Weights of a small multi-label image tagger.
Model: activation gelu, patch size [4, 4], width 320.
Data: trained on simulated stained blood smears, 195000 training examples.
Rows from block 3, named by matrix and row number. Rows with one number belong to one neuron. Each number is 128 + 24 x the weight over the matrix's rms, rounded and kept within 0 to 255. All counts start at 0.
# fc1: MLP up (model.blocks.3.mlp.fc1.weight, 1280x320), inputs 128-191
# fc2: MLP down (model.blocks.3.mlp.fc2.weight, 320x1280, transposed), outputs 128-191
fc1.597 [128  93 128 128  97 128 128  70 152 128 128 128 149  83 128 128 128 128 128 128 128  88 128 128 128 128  72 128  95 128 152  99 152 128 128 128 128 128 128 128 128  87 128 128 128 106 142 128 112 173  79 128 128 128 122 128 128 128  71 128 128 128 128 159]
fc1.598 [102  98 128 128 128 128 128  99 128 128  78 128 128 128 128 128  71  90 128 104 128 160 183 128 128 128 128 128 128 128 128 128 128 128 128 161 128  92 128 149 128 128 128 128  73  93 128 128 128 128 152 128 128 128 128 128 128 128 128 128 128 128 128 128]
fc1.599 [130 147 128 128  70 168 128 160 188 128 159 128 128 128 128 128 128 128 128 128 118 155 128 128 128 128 178 169 128 128 128 128 128 128 128 128 128 128 128  85 128 128 128 191 128 128 128 128 128 128 182 128  65 128 128 128 128 128 162 128 148 128 128 128]
fc1.600 [128 128 128 128 128 166 128 167  76 128 128 128 128 153 128  85 128 128 128 128 102 128 128 128 128 128 128 128 128 128 128 128  65 128 128 128 128 128 128 128  94 128 128 128 128 128 128 128 128 128 128 128 128 128 128 128 150 100 128 128 173 128 128 128]
fc1.601 [128 128 148 128  92 157 128 128 176 128 128 128 138 128 128 128 128 128 128 128  84 143 128 128 107 128 128 128 160 128 128 128 128 128 128 118 128 128 128 128 128 128 128 128 128 128 128 128 128 128 214 128 170 147 128 128  62 168 128 128 128 128 128 128]
fc1.602 [128 128 211 128 128 128  76 128 149 128 128 117 182 128 128 128 127 171 128 128 113 128 128 128 128 170 128 128  63 149 128  97  73 128  93 128 128 128  98  99  70 128 128  67 128 128 128 128 152  87 128 128 128 128 128  81 103 144 145 128 158 128 128 128]
fc1.603 [128 128 128 128 128 128 128 128 144 176 128 128 171  90 167 128 156  92 128 128 128 128 141 128 128 128 128 128  81 128 128 128 128 128 128 128 128 128  79 128 128 102  71 160 159  92 159 128 128 169 128 128 105 179 128 128 100 128 128 128 128  93  92 128]
fc1.604 [128 128 100  85 128 128 128 128  82 128 128 128 128 108 128 128 128 113 128 128 128 128 128 166 128 128 128 129 132 128 128 128 128 128 128 128 128 128  73 128 128 128 128 128 128 128 128 128 128  78  79 128 128 128 128 128 128 128 128 164 154 178 128 128]
fc1.605 [128 128 128  99 128  21 128  91 128 128 128 128 128  99 168 128 128 128 128  67 217 128 128 174 128 128 128 217 128 128  50 128 196 150 116  42  84  21 185 128 128 128 128 128 128 211 116 128 128 128 128  83  54 128 128 128 128 128 128 128  41 128 128 127]
fc1.606 [109 128 128 158 128 128 128 128 128 128  99 128 128 176 106 128  60 156 128 128 128 184  84  42  59 128 128 128 155 128 128 128 128 128 128 179 128 128 128 128 128  48 128 164 128  92 128 128 128 128 150 101 128 150 145  87 128 128  48 128 157 166  68 128]
fc1.607 [128 128 128 128 128  80 110 128 128 128 171 128 128  85 128 128 104 157 154 150 128 100 128 128 143 128 128 128 128 119 128 128 128  93 128 185 128 128 174 128  99 128 128 128 128 128  80 166 128 128 128 128 101 190 128 108 115 128 128  89 128 128 128 154]
fc1.608 [164 149 128 128 128 128  49 128 128 128 128 128 172 128 128 128  86 128 178 128  64 128  73 166 128 128 156 128 128 128 128 128 162 128 144 128 128  93 128 157 128 128 128 128 103  81 128 178 128 128 128  84 189 128  51 128  85  77 169 147 128 163 128 128]
fc1.609 [128 128 128 128 197 128 128 128 128 128  87 157 128 128  72 196 128 171 128 128 194  96 128 128 128 128 144 128  90  40 128  89 128 112  62 128 162  82 166 118 128 128 128 128 128 128 128 128 128 128 163 128 128 128 128 128 128  85 128 128 192 128  45 207]
fc1.610 [128 191 128 128 128 128  88 128 128 128 128 128 128 128 128 128 128 128 128  68 128 128 128  86 128 126 128 128 128 128 128 128 128 128 110  90 128 128 128  70  87 128 138 158  90 128 128 128 128 128 128  44 144 128 102  93 128 128 128 194 128 128 128 128]
fc1.611 [128 128 128 128  53 128 128 128 128 128 156 128 128 180 128 128 106 128 128 128 128 128 128 149  87 128 128 128 128 128 148 128 128 128 128 142 155 128 128 128 128 128 128 128 134 211 128 128 128  71 128 104 128 128  77 128  68 128 128 167  72 128 128 128]
fc1.612 [ 48 128 128 128 128 193 128 128 188  75  78  72 128 128 175 128 184 128 196  54 208 128  95 128  54 128 128 128  45 128 128  71 194 154 165 128 128 128 240 128 128 107 128 128 128 128 128 128 128 128 205 128 215 128 128 128  88 128 128 128 128 168 200 128]
fc1.613 [111 128 128  90 128 128 128 128  94 128 128 128 128 128 128 128 128 148 128 182  81 128 105 128 128 128 128 128 128 109 102  95 128 128  99 128 128 128 154  93 128 128 128 151 128 128 128 128 161 128 128 128 156 128 128  75 128 128 128 128 126  92 178 128]
fc1.614 [202 128 170  92 128 216  25  32 128 128 169 229 128 128 128 128 128 128 128 128 128 147 184 128  94  77 128 128 128 194 183 128 128 128 128 128  82 128 128 128 128 117 128 128  74 128 128 128 128 128 128 128 128 128 128  69  50 101 155 128  93 128 116 128]
fc1.615 [ 93 128 128 128 128 143 163 128  82 128 128 128 128  95 128 104  65 128 153 128 128 128 128 128 121 128 163 128 102 128 128  81 116 128 128 128 128 128 128 102  96 128 140  84 128 161 128 116 124 128 136 128 128 128 128 128 128 128 128 167 128 128 128 128]
fc1.616 [128 128 128  50 128 128 117 128  52 128  77 128 128 128  65 128 128 124 128 114 128 128 128 128 128 128 150 128 157 128 128 128 128 220 185 128 128 128 128 128 128 178 128 128 128 128 128 122 128 128 128 104 110 128 128 128 128  84 128 128 128 128 128 128]
fc1.617 [ 89 172 147 128 128 128  62 166 128 128  69 148  63 128  34 153 128 128 128 128 128 128 100 128 128 173 104 128 128 163 128 128  47 128 128 128 128 168  86 128  49  52 128 128  99 128 128 128 128 169 187  88 128 128 177 128 171 128 128 142 128 128 115 128]
fc1.618 [128  57 128 128 128 128 128 128  56  83 128  75 128 128 128 151 128 128 128 170 236 171 128 128 128 128 128  79 128 128 128 128 128 128 216 128  90 128 154 128 171 128 128  69 128 167 128 128 173 128 108 128 128 128 128  54 128 128 128 128  79 128 128  93]
fc1.619 [128 128 128  82 128 128 128 128 128 141 128  79 128 173 128 128 128 155 128 128 128 128 128 128 128 128 128 128 128 128 128 128 128  86 174 128 128  87 128 128 163 128 128 128 128 128 128 128 128 128 112 128 128  65 128  86 187 128 128 128  84 158 128 128]
fc1.620 [128 153 128 128 179 145 162 128 128 128 128 128 128 128 128 128 128 128 128 128  67 128 178 128 134 128 128 128 128  81 147 128 117 128 128 128 128  91 128  51 100 128 128 128 128 128 128 128 200  92 128 128 128 128 128 128 128 168 128 186 128 128 153 128]
fc1.621 [128 150 128 128 128 128  77  62 128 165 128 128 128 128 128 128  51 128 128 128 128  46 148 128 128  57 169 128 100 128 128 128 128  74 176  84 128 128 128 128 128 128 128 177  98 128 128 128 128 128 128 128 128 128 128 158 128 163 128 193 128 128  93 150]
fc1.622 [123 128 128 128 202 128 236 148 128 128 169 128 128 128 128  40 128 112  85 128 128 194 128 128 128  68 128 128  62 128 128  35 128 128 128 184 128 128 128 128 128 128 150 128 128 128 128 128  72  61 128 155 161 128 128 165 216 202 128 128 128 203 128 128]
fc1.623 [ 97 131 197 128  90 128 128 128  67 128 128 128 128 117  62 128 128 128 128  74 187 128 128  48 128 128 128 128 107 128 128 128  37 128 128 110  84  59 117 128 128 128  62 128 128 128 175 128 128 128 185 128 128 128 128 128 128 128 128 230 167 252 128 128]
fc1.624 [128 128  53 128 128 128 128 128 128 128 128 102 128  83 191 128 128 128 128 128 157 128 128 128 128 180 153 128 128 128 128 128 128 105 167 128 128 147 128 128 128 128 128 128 128 128 128 128 128  86 128  97 195 128 128  48 128 128 128 128 128 128 128 110]
fc1.625 [128 128 166 128 128 128  98 128 116 128 128  90 151 128 128 128 191 173 128 128  70 128 128 128 196 142 128 165 128 128 106 164  77 193 128  88 128 146 128 128 128  85  74  75 128 128 128 190 183  87 128 114 131 128 106 128 128 195 128 128 170 128 156 128]
fc1.626 [128 128 128 128 128 128 128  85 198 128 128  86  79  57  76 120  75  43 128 128  50 128 199 197 129 128 128 128 128 239  85 128  77 128 128 128 128 128 128 128 128 128 128 128  55 128  64 128 128 128  26 128 128 128 128 251 105 128 128  53 128 128  49 128]
fc1.627 [128 128 134 128 128 128 128 128 128 128 128 128 128 128  86 152 143 128  45 128 128 128 128 182 128 128 128 128 148 128 128 128 145 128 128 128  92 128  81 128 128 128  72 128 128 128 128 128  90  91 128 128 154 128 128 110 128 128 128 128 179 165 128 128]
fc1.628 [128 128 128 128 128 128 128 128 128 113 142 128 154 128 128 128 128 128 128 128 128 128 128 128 128 114 128 128 128 112 150 128 111 128 128 128 128 128 128 141 128 128 128 116 118 128 128 128 128 128 128 128 128 128 128 128 128  93 128 128 128 128 119 128]
fc1.629 [128 128 128 172 110 161 170 128 128 128 128 128 128 128 128 128  91  82 159 128 119 128  61 128 128 128 128 128 128 128  88 128 128  75 128 128 128 107  71 128 128 128 128 128 128 128 188 128 128 128 128 128 151 180  62 150 128 100 128 128  56 173 128 128]
fc1.630 [128 128 128 128 128 128 191 161 128  77 148  84 128 182 128 128 128 187  63 128  89  95 128 147 128 128 128 128 128 112 128 128 128 168 152 214 196 128 222 128 128 128 215 128 128  72 128 128  85 128 128 128  91 128 106 207 150 128 128 153 128  48 114 128]
fc1.631 [128 148 128 128 128 128 128  98 128 128 162 162  83 135 161 128 128 128  58 128 128  99 128 128 128 128 128 128 128  76 153  97 128 128 146 176  62 128 128 128 128  94 128 128  94 165  90 128 128 128 128 128 128 157 128 128 157 128 128 128 128 170 112 128]
fc1.632 [154 128  95 128 128 128 128 128 128 128 128 128 128 128 128  99  96 151 128 128 128 128 128 128 102 139 128 128 128 128 128 128 128 107 145 128 128 128 164 128 128 128 128 151 107 110 128 128 128 128 153 137 128 128 128 128 149 128 128 144 128 157 128 150]
fc1.633 [106 179 128 128 128 128 128 128 200 128  85 166 128 201 103 128 128 200 128 128 105 128 128 128 198 152 146 128  69 128 128 102 108  51 103 128 128 128 183  69 110 135 215 128  84 128 193 202 197 128 170 128 128 128 128 128 171 191 128 128 128 128 128 217]
fc1.636 [128 128 128 177 128 128 128  98 128 104 128 128  56 128 128 128 128 128 128  82 128 128 128 128 128 128 128 128  99 128 128 128 128 128 141 128  38 128 158 128 128 128 128  64  87 128 128 187 128 128 128 128 128 128 128 128 128 128 115 128 128  70 163 128]
fc1.637 [128 128 128 187 128 113 128 128 128 128 128 128 128 128 128 128 128 128 128 128  89  22 128 128 183  73  78  82  32 192 128 128 128 128 128 161 128 128  32 168 129  74 128 106  35 128 128 128 128 128 128 128 128 204 128 184 128 128 128 192 128 116 128 128]
fc1.638 [128 128 128 128 128 128 128 145 128 128 128 108 128 128 128 128 128 151 128 104 128 128 106 169 128 128 128  96 128 128 128 128 128 128 128 150 128 128 128 128 128 116 128 145 128 128 143 128 128 110 128 128 128 128 128 128 128 128 128 104 128 128 142 141]
fc1.641 [103 128 128 128 128 128 128  98 128 128 128  82 128 128 128 128 187 128 128 128 128 128 128 128  99 128 128 128 128 128 128 128 128 128 128 165 165 128 128  72  76  87 128 130 128 128  61  95 120 128  57 150 128 128 128 128 146  91 141 128 128 128 208 128]
fc1.642 [128 128 128 128 128  33 184  80 128 128 128 128 128 128 166 128 128 128 128 110 128 102 128 128 128 104 128 139 128 128  89 128 166 128 128 128 128 128 128 128 128 128 128 128 128 186  70 170 128 128 150 161 128 128 128 128  88 128  76  86 128 112 128 128]
fc1.643 [128 166 128 128 128 100 128 177 128 128  95 128  94 128 128 128 128 128 128 128 180 144  96 128 128 192 128 128 128 128 128 128 104 128 128 128 128 107 128 128 128 128 128 129 128 171  52 128 128 149 113 128 112 128 128  93 128 162 128 128 128 128 128 161]
fc1.644 [128 142 128 128 128 128 108 128 128 212 128  69 128 128 128 107 128 128 187 128  64 128 128 128 128 101 128 128 128  92 176 149 128 128 114 128 128 128 128 128 128 161 128  85 175 178 128 128 128 128 128 128  83 128 128 128 128  75 128 128 128 128  71 114]
fc1.645 [162 128 128 128 128 128 143 128 139 103 128 128 128 128 128 128 128 128 128 128 128 167 128 128 128 128 128 128 103 138 128  96 102 128 140 128 128 108 128 128 128 104 128 128 128 128 128 149 128 128 128 128 128 128 128 128  94 128 128 128 128 128 128 128]
fc1.646 [ 94 128 128 128 112 128 128 128 144 128 128 128 128 128  97 111 128 128 128 128 128 128 175 128 136 128 128 153 128  84 128 112 128  96 128 128 128 128 128 128 128 128 128 128 128 128 128 128 128 128 128 128 128 128 154 128 128 132 128 174 134 128 128  96]
fc1.647 [128 128 128 128  87 128 128 128 128  97 128  93 128 128 128 128 176 128 128  97 128 128 128 128 128 128 128 128 128 194 128  80 128 128 128 103 128 102 128 128 128 128 128 159  75 128 128 128 128 128 128 128 182 128 128 128 165 128 128 128 156 128 128 128]
fc1.648 [128 146 154 197  33 128 128 128 128 128 128 128 128 128 120 128 128 128 128 128 128 128 178 184 155 128 128 128 189 128 128 125 128  79 201 128 148 128 128 106 172 128 139 157  89 128 128 128 128 128 128 128 128 128 183  95 128 128 128 128 142 141  99 128]
fc1.649 [128 155 128 128 128 128 128 128 128 128  67 128 128 128  81 128 128 150 128 112 128 128 128 128 177  89 104 128 128 128  81  86 128 128 128 128 128  84 128 165 128 128 109  68 172 161 128 128 128  89 128 128 128 128 144 128 128 128  70 202 128 128 128 190]
fc1.650 [128 128  97 128 128 128 161 128 128 176 128  73 128  10 128 128  69 187 128 160 132 151 128 128 178 128 128 128 128 138 202 128 128 128 227 202 128  77 128  97 181 128  83 128 128 128 128 128 128 101 128  98 128 209 128 161 128 128 128 146 128 128  65 128]
fc1.651 [128 128 128 128 164 128 128 128 128 128 109 128 128 128 128 128 128 167 128 137 128 128 128 128 106 128 128 128 119 128 128 128 137 171 164 141 128 128 128 128 114 128 114 128 128 128 128 128 143 128 128 144 128 128 128 128 128  90 128 128 128 128 135 128]
fc1.652 [169 191 128 128 150 214 105 128 128 128 131 128 128 128 128 128 128 116 128 128 128 128 128 128 117 128 128 128 128 128 128 128  92 128 157 128 128 146 128 128 128 155  77 128 128 128 128 128 128 128  94  90 128 128 128 128 128 113 128 128 170  64 191 128]
fc2.597 [128 164 128 128 128  93 128 128  78 128 108 128  79 158 128 176 112  59 128  64 128 185 128 128 128 128 128 202 128 128 128 128 128 128 128 128 128 128 128 128 168 128 128 128 128 128 128 128 151 128 162 128 128 110 128 104 128 128 128 112 128 128 120 109]
fc2.598 [128 128 128 128 128 128 128 128 128 128 128 112 128 128 158 128 180 180 128 106 128 102  40  75 128 128 128 128 128  82  78 128 128 103 154  78 128 177 128 128  69 151 128 128 128  96  71 128 128 128 128 128 128 106 128 128  90 128 128 128 159 128 128 128]
fc2.599 [128  62 128 128 128  82 128 128 128 128 128 128 104 121 151 179 128 128  90 128 128 128 115 155 128 128 128  85 128 128 192 128 128 128 128 128 128 128 104 154 128 128 138  61 128 146  78 128 128  87 128 128 128 128 128 128  82 128 128 171 128 128 103 165]
fc2.600 [158 128 128 128 128  82 128 128 128 128 128 128 128 128  92 158 113 128  97 128 181 128 128 128 128 128 128 148 119 121  82 128 180 128 171 128 128 128  59 158 128 156 128 128 128 177 128 128  82 128 128 128 128 128 128 175  68 128 128 128 128 128 128 128]
fc2.601 [128  78 128 218 169  74 128 128  88 128 128 128 102 128 128 128 128 128 128 128 128  95 128 128 128 192 200 128 128 128 128 128 128 128 128 128 128 128 128 128 128 128 128 128  80 128 128 128 128 169 128 178 128 130 128 128 170 128 128 128 128  88 128 128]
fc2.602 [128 128  86 128 128 150 171 107 134 128 128 128 128 128 128 128 128 128 159 128 166 128 163 128 174 128 128 128 205  87 151 161 128 128 128  68 128 128 128 128 152 120 128 128 147 128 105 128  92 128 128 128 128 103 128 128 128 128 128 128 128 128 128  98]
fc2.603 [100 128  89 128 128 177 128 128  78  99 128 136 128 128 128 159 128 128 128 128 128 128 128 158 128 128  68 128 158  96 128  47 128 128 108 128  90 116 128 128 153 128 163 128 111 128 128 128 128  75 128 128 167 128 102 128 162 128 128 128 104 128 112 128]
fc2.604 [128 128 128 179 128 128 155  60 175 128 211  92 128 128 128 128 128 179 128 100 128 128 128 128 150 128 128 128 128  58 128 157 128 128 128 128 128 103 128 128  95 128 128 128 128 110 128 128 128 128 128 128 128  68 128 128  98 128 128 128  87 107 170 128]
fc2.605 [128 157 128  98 128 128  96  86 128 128 128 128 128 128 128  40 128  68 128  66 128 128 128 197 183 189 137 130 128 128 128 149 128 128 128 128 128  77 128 200 161 128 143 128 178 128 128  53 128 128 128 128 128 128 128 128 128 128 128 128 128 121 128 154]
fc2.606 [128 128 128 170  60 128 128  83 128 111 128 157 128 128 102 155 165 128 171 128 128  71 115  88 128  81 181  86 128 128 128 137 184 128  98 191 128 128 140 128 128 147 128 189 128 128 128 128 128 128 128  73 128 128 128 128 128 128 128 128  74 154 173 128]
fc2.607 [128 128 114 128 128 103 128 183 128 128 165 128 128 135 154  90 128 128 144 128 128 128 128  91  96  85 128 128 113 128  66 151 128 128 128 108 136 128 147 128 128 128 171 165 128 112  81 144 128 128 101 167 147 149 128 128 155 128 103 128 128 157 112 128]
fc2.608 [128 165 143  86 128 144 186 128 128 128 128 128 128 128  74 128 145 147 128 119 128 102 128 128 128 128 128 128 128 128 177 128 128 128 128 128 162 225 128 128 128 128 128 128 128 128 128 128  93 128 128  91 128 128 128 128 128 173 146 128 128 128 128 106]
fc2.609 [ 88  97 175 128  52 128 111 128 170 163 150 144 128 128 128 128 143 128 128 128 128 128 128 128 157 160 128  64 128 128 177 196 128 128 131 128 128 128 128 113 128 128 128 128 128 128 128 128 128 128 128 128 128  66 128  92 191 128 128 128 128 128 128 128]
fc2.610 [128  66 128 128 128  79 128 128 128 128 128 150 158 128 128 158 128 128 128 128  89 128 128 128  96  86 128 161 191  75 105 128 128  52 128 128 138 128 128 128 128 128 128  64 128  92 128 128 128 111 128 128 128 128 140 198 128 128 128 128 128 128 128  70]
fc2.611 [128 154 128 128 128 174 128 191  50 173 128 128 128 128 177 128 128 128 128  90 128 100 121 128 128 197 128 128 128 157  72 195 128  81 128 140 128 128 138  75 128 128 182 128 128 128 128 128  79 138 147  62 128  57 128 128 128 128 128 128  97 128 161 128]
fc2.612 [209 128 128 128  80 128 133 162 128 184 128 128  76 128  72 128  61 128 128 128 128 128 128 128 128 134 128  81 100 128 128 128  81 128 128 128 128 128  89 128 170 128 128 128 128 183 128 128 128 128 138  39 128 214 128 207 128 128 128 128 128 128 128 107]
fc2.613 [128 128 128 128 128 128 128 128 128 128 128 180  75 128 160 128 128 128 128 128 207 154 106 128 128  93 159 102 128 128 128 155 150 128 128 128 128 128 128 128 128 153 128 105 128 128  96 128 128 128 128 128 101 128 128 128 128 128 128 128 107 128 128 198]
fc2.614 [128 128 128 128 186 128 169 128 174 102  72 128 128 128 128 128 128 128 128 128 128 128 128 128 128 128 163 128 128 128 174 128 128 128 128 128 179 128 128 128 128 128  59 128 128  91 128  68 128  82 128 128 128 176 128 128 128 128 128 128 128 177 128 128]
fc2.615 [128 128 128 146 104 128 128 128 128 128 128 128  85 128 128 128 128 128 147 122 128 148 128 128 128 128 128 128 128 128 155 174 181 128 128 128  78 128 128 128 186 148 109 128 138 128 128 128 128 128 128 103 128 128 128 128 128 128 158  70 128 128 128 128]
fc2.616 [109 128 128 176 128 128 128 128 128 128 128  62 128  65 128 128 128 128 128 128 211 123 128 128 128 128 128 128 128 128 128 128 159 128  79 173 107 128 128 128 128 114 128 128 128 128 107  67 128 125 174 128 128 128 128 155 181 168 128 128 183 128 150 128]
fc2.617 [172 128  56 128 160 128 128 128 128 128 128 128 128 128 128  87 128 128  94 128 128  92 150 128 128 128 128 128 128 128 128 128 173 128 128  99 128 128 128 128 128 128 128 110 128 128 128 128 128 128 128 177 128 203 128 128 128 138 128 128 128 128 128 128]
fc2.618 [128 186 128 128 128  89 128 128 128 128 128  91 128 101 128  79 128 128  74 128 128 128 128 128 128 128 128 128 128  88 128 128 128  60 128 154 128 128 128 128 128 128 128 128 128 128  92 128 128 128 128 173  88 128 105 128 128 128 128 128 198 128 146 128]
fc2.619 [128 128 142 128 128  84 128 128 128 128 128 128 128 128 143 128 128 128  83  80 128 128 139 128 128 128 128 128 128 128 108 128 128 128 128  98 128 128 128 164 128  36  91 128 128 159 111 128 128 111 165 167 185 128 128 128 128 128 128 100 102 113 128 128]
fc2.620 [128  54 133 174 128 128 128 128 128 128 176 145 155 128 162 128 128 128 128 128 128 128 128 128  95 128 128 128 128  88 100 128 128 128 128 128 128 128 101 128 128 193 128 128 128  90 128 128 128 128 128 128 128 157 128 128 158 128 128  75 159 180  84 166]
fc2.621 [128 128 128 128 128 147 191 128 128 157 128 128  79 128  83 128 178 128 128 128 128 191 128 128 128 128 128 128 128 158 128  79 128 204  75 128 128 124 128 128 128 128 128 128 128 128 128 128 128 105 173 128  82 128 128 107 151 128 128 128 148 128 162 128]
fc2.622 [169 102  93 128  92 128 128 128  94 128 128 128 162 128 128 128  83 128 187 128 128 128 128 128 128 128 128 126 170 128 128 177 169 139 128 128 128  64  83  55  79 128 111 128 164 128 128 128 177 128 128 172 128 128 159 128  59  25 128 128 168 128 128 128]
fc2.623 [128 128 101 128 128 153 128 128 174 155 145 122 128 128 128 128 128 128 128 135  81 161 128 128 128 194 128 128 128 169 128 213 128 128 128 128 156 255 172 128 128 128 189 128 128 128  76 174  74 128  51 128 128 128 128 128  59 128 128 128 128  80 128 128]
fc2.624 [128  74 128 194 197 128 128 128 128 128 128 128  83 128  87 128 128 128 128 128  78 118 128 167  89  70 128 128 128  71  43 128 128 163 128 128  75 128 128 115 147 128 143 128  82  87 128 128 128 128 128 128  57 178 128 128  75 128 128 166 128 128 128 199]
fc2.625 [128 128 128 128 128 169 128 206  98 128 128 171 128 128 128 155 138 128 128 160 128 190 128 128 196 112 128 128 128 128 128 128 177  74 128 128 128  79 128 128 128 161 128 103  98 128 161 128 128 128 146 109  97  99 128 128 128  76 128 128 128 128 128 202]
fc2.626 [179 128 128 128 128 106 128 128  98 128 128 182 128 128 128 201 128 128 128  69 169 149 168 128 134 150 128 146 128  99  88 107 128  70 168 128  78 128  87 178 128 128 186 128 128 173 128 172 128 128 128 128 128 128 128 128 128 128 128 128 128 151 128 202]
fc2.627 [108 128  78  78 148 128 128 128 128 196 128 157 128 147 128 128 128 128 178  86  98 128 128 128 128  84  66 128 128 128 128 128 128 157 128 128 128 144 128 148 184 128  98 197 198 128 128 128 128 128  51 128 128 128  75 151 188 128 178 128 128  95 128 128]
fc2.628 [141 128 128 128 128 128 138 128 128 149 128 144 110 128 128 111 128 128 128 128 128 128 128 128 115 154 128 128 117 128 100 128 157 128 128 128 128 128 150 128  90 128 128 128 128 128 128 128 128 128 128 128 128 128 128 128 128 128 128 128 111 109 128 128]
fc2.629 [128 225 128 128 128 128  99 128 128 128 128 128 141 128  72 128 128 128  79  96 128 128 128 128 128 128 128 128 128  98 128 128 105 144 128 128  73 214 190 128 128 128 128 128 128 128 106 128 128 128 128 190 175  74 128 113 128 128 128 112 128  45 128 128]
fc2.630 [128 144 101  70 128  82  73 128 128 128 128 128 128 170 128 109 128 128 190 128 128 128 184 128 128 128 128 128 141 128 128  99 128 128 128 128 128  53 128 128 131 128 128 128 128 172 108 128 128  65 128 128 128 128 128  69 162 128  91 128 128 128 128 128]
fc2.631 [146 128 128 128 184 128 128 128 128 128 128 128 128 128 128 128 128 128 128 128 128 128 149 128 128 184 128 128 128 128 128 128 128 128 128 128 211 156 128  87 128 128 128 155 128 128 128 128 128 128 128 128 162 128 169 128 128 128 128 153 128 128 128 128]
fc2.632 [128 139 146 128 128 128  96 128 128 128 128  85 128 153 128 128 154 128 147 128 117 128 164 128 128 128 141 128 128 128 128 128 128 128 128 128 107 109 128 128 128 128 128 128 128 128 112 128 128 106  90 128 128 128 128 128 112 135 128 128 128  80 128  94]
fc2.633 [128 128 128 128 128  78 128 128 128  98 213 128 174 163 128 128 128 128 128 128 128 128 128 149  96 128 128 160 166 128 128 128 128 128  73 111 128  89  22  94 128 128 128  47 128 109 128 135 128 101 128 128 128 128 128 128 128 128 128 128 128 128 193 128]
fc2.636 [150 128 128 128 133 128  81 195 128 165 128 106 128  71 128 128 128 128 128 128 128 128 128 128 128 128 155 128 105 134 128 128 128 128 128 128 128 128 128 128 109 128 155 179 189 128 128  83 128 128 128 166 128 128 128 128 164 128 128 159 138  92 128 169]
fc2.637 [128 241  76  77 128 128  41  51 128 128 128 128 128  94   0 128 128 220 128 128 185 191 128 128 128 182 143   3   9 128 128 157 128 195 128 128 128  71 128 128 128 128 128 205 128 235 128 128 128 128 128 192 128 128 128 128 215 238  63  35 128 128 128 128]
fc2.638 [139 128 152 147 128 128 128 109 128 128 151 167 128 163 128 128 128 110 128 128 128 128 161  82 128 128  96 128 128 128 128 128 128 128 128 109 128 128 128 128 128 128 128 128 154 128 112 128 128 128 128 128 128 128 128 128 128  94 128 164 128 128 108 110]
fc2.641 [128 128 128 128 128 128  96 128 185 128 128 128 128 128 128 128 128 128 128 110 128 128 128  73 128 128 105 128 128  72 128 128 157 128 128 128 151 128 128 128 128 168 128  41 128 101 128 128 186 128 129 136 119 150 128 136 128 174 128 128 128 195 189 128]
fc2.642 [ 98 128 128 128 128 202  61 155 128 144 128 187 128  94 128  80 128 128 150 110 128 128 128 128 157 128  92 110 128 128 128 107  77 128 128 188 128 128 128 128 128 128 138  87 128 128 128  86 128 128 112 128 128 128 105 120 172 166 156 128 128 128 128 128]
fc2.643 [ 97 128 128 128 128 128 128  92 128 161 104 181 128 128 128 128 109 128 128 128 128 128 128  99 139  73 127 128 128 128 128 128 128 128 128 128 181 176  62 128 128 128 128 128  69 128 128 128 128 128 128 128 128 169  91 128 128 128 128 156 128 128 128 128]
fc2.644 [128  91 128 128  80 128 128 128 128 128 128 183  40  89 128 128 144 128 128 110 128 128 109 171 128 109 128  57 128 128 128 106 128 135 128 128 150 128 159 128 128 107 128 179 128 128 128 128 128  82  83 128 128 128 147 128 162 128 128 128 128 140 128 179]
fc2.645 [128 128 128 128 128 128 128 128 128 111 128 149 128 149 128 128  98 112 128 128 106 118 128  95 128 128 106 154 128 128 128 128 147 128 102 128 107 128 128 110 128 152 128 128 128 128 128 128 128 104 102 128 128 128 128 128 158 128 152 128 128 128 128 128]
fc2.646 [128 128 128 128 128 128 128 128  94 128 128 128 128 128 165 128 128  98 101 128 128 128  39 128 128 172 128 108 128 128 128 128 155 159 128 128 166 128 106 128 128 128 128 128 128 128 128 128 144 116 128 128 128 128 128  93 128 128 128 128 171 128 128 157]
fc2.647 [128 104 128 128 128 172 128 128 154 128  46 168 128 128 154 128  95 128 128 128  98 128  79 128  95 128 128 107 165 109 119 128 148 128 128 172 128 164 103 128 128  88 128 128 154 183 128 128 128 168 128 128 128 108 128 128  95 147 128 128 128  80 128  67]
fc2.648 [128 128 128 128 128 128 128 128 128 128 128 128  88 128 128 128 128  65 128 128 128 167 109 128 128 161 128 128 128 128 128 128 128 141 128 128 128 128 128 128 128 128 128 128  83 128 128 128 128 128 128 128  72  87 128 196  92 128 155 128 164 128 142 128]
fc2.649 [128 128 153  85 128 128 128  76 128 128 128 216 128  93 128 156 128 128 128 162 128 128 128  90 128 128 190  78 128  60 128 128 178 128 128 128 128 128 128  95 128 128 128 128 128  73 128 128 165 128 128 128 128  80 128 166 128 128 116 128  74 168 128  82]
fc2.650 [ 28 205 191 128 128 128 128 128 128 128 185 128  66 128 200 128 128 128  86 208 128 128 174 128 128 128  87 128 128 143 128 128 128  41 128 128 128 203 143 184 128 128 128 128 183  48  82 128 204 128 108 128 128 128  87  37 128 128 128 128 128 128 128 155]
fc2.651 [146 128 128 165 167 128 128 152 128 128 152 128  97 128 146 128 111  51 128 115 128 117 128 128 128 128  96 148 168 128 128 128 128 128 128 204 133 109 128 128 164 128 157 128 128 128 128 157 128 128 128  97 175 128 128 128 100 128  88 128 163 128 107 128]
fc2.652 [ 86  99 128  91 128 128 137 154 128 117 128 177 128 128 160 110 169 128 128 128 172 128 128 170 195 128 108 134 193 128 128  93 128 128 128 128 128 128 203 128 195 128 128 128  95 155 192  93  71 128 128 128 152 128 128 128 128 128 128  61 128 128 128 128]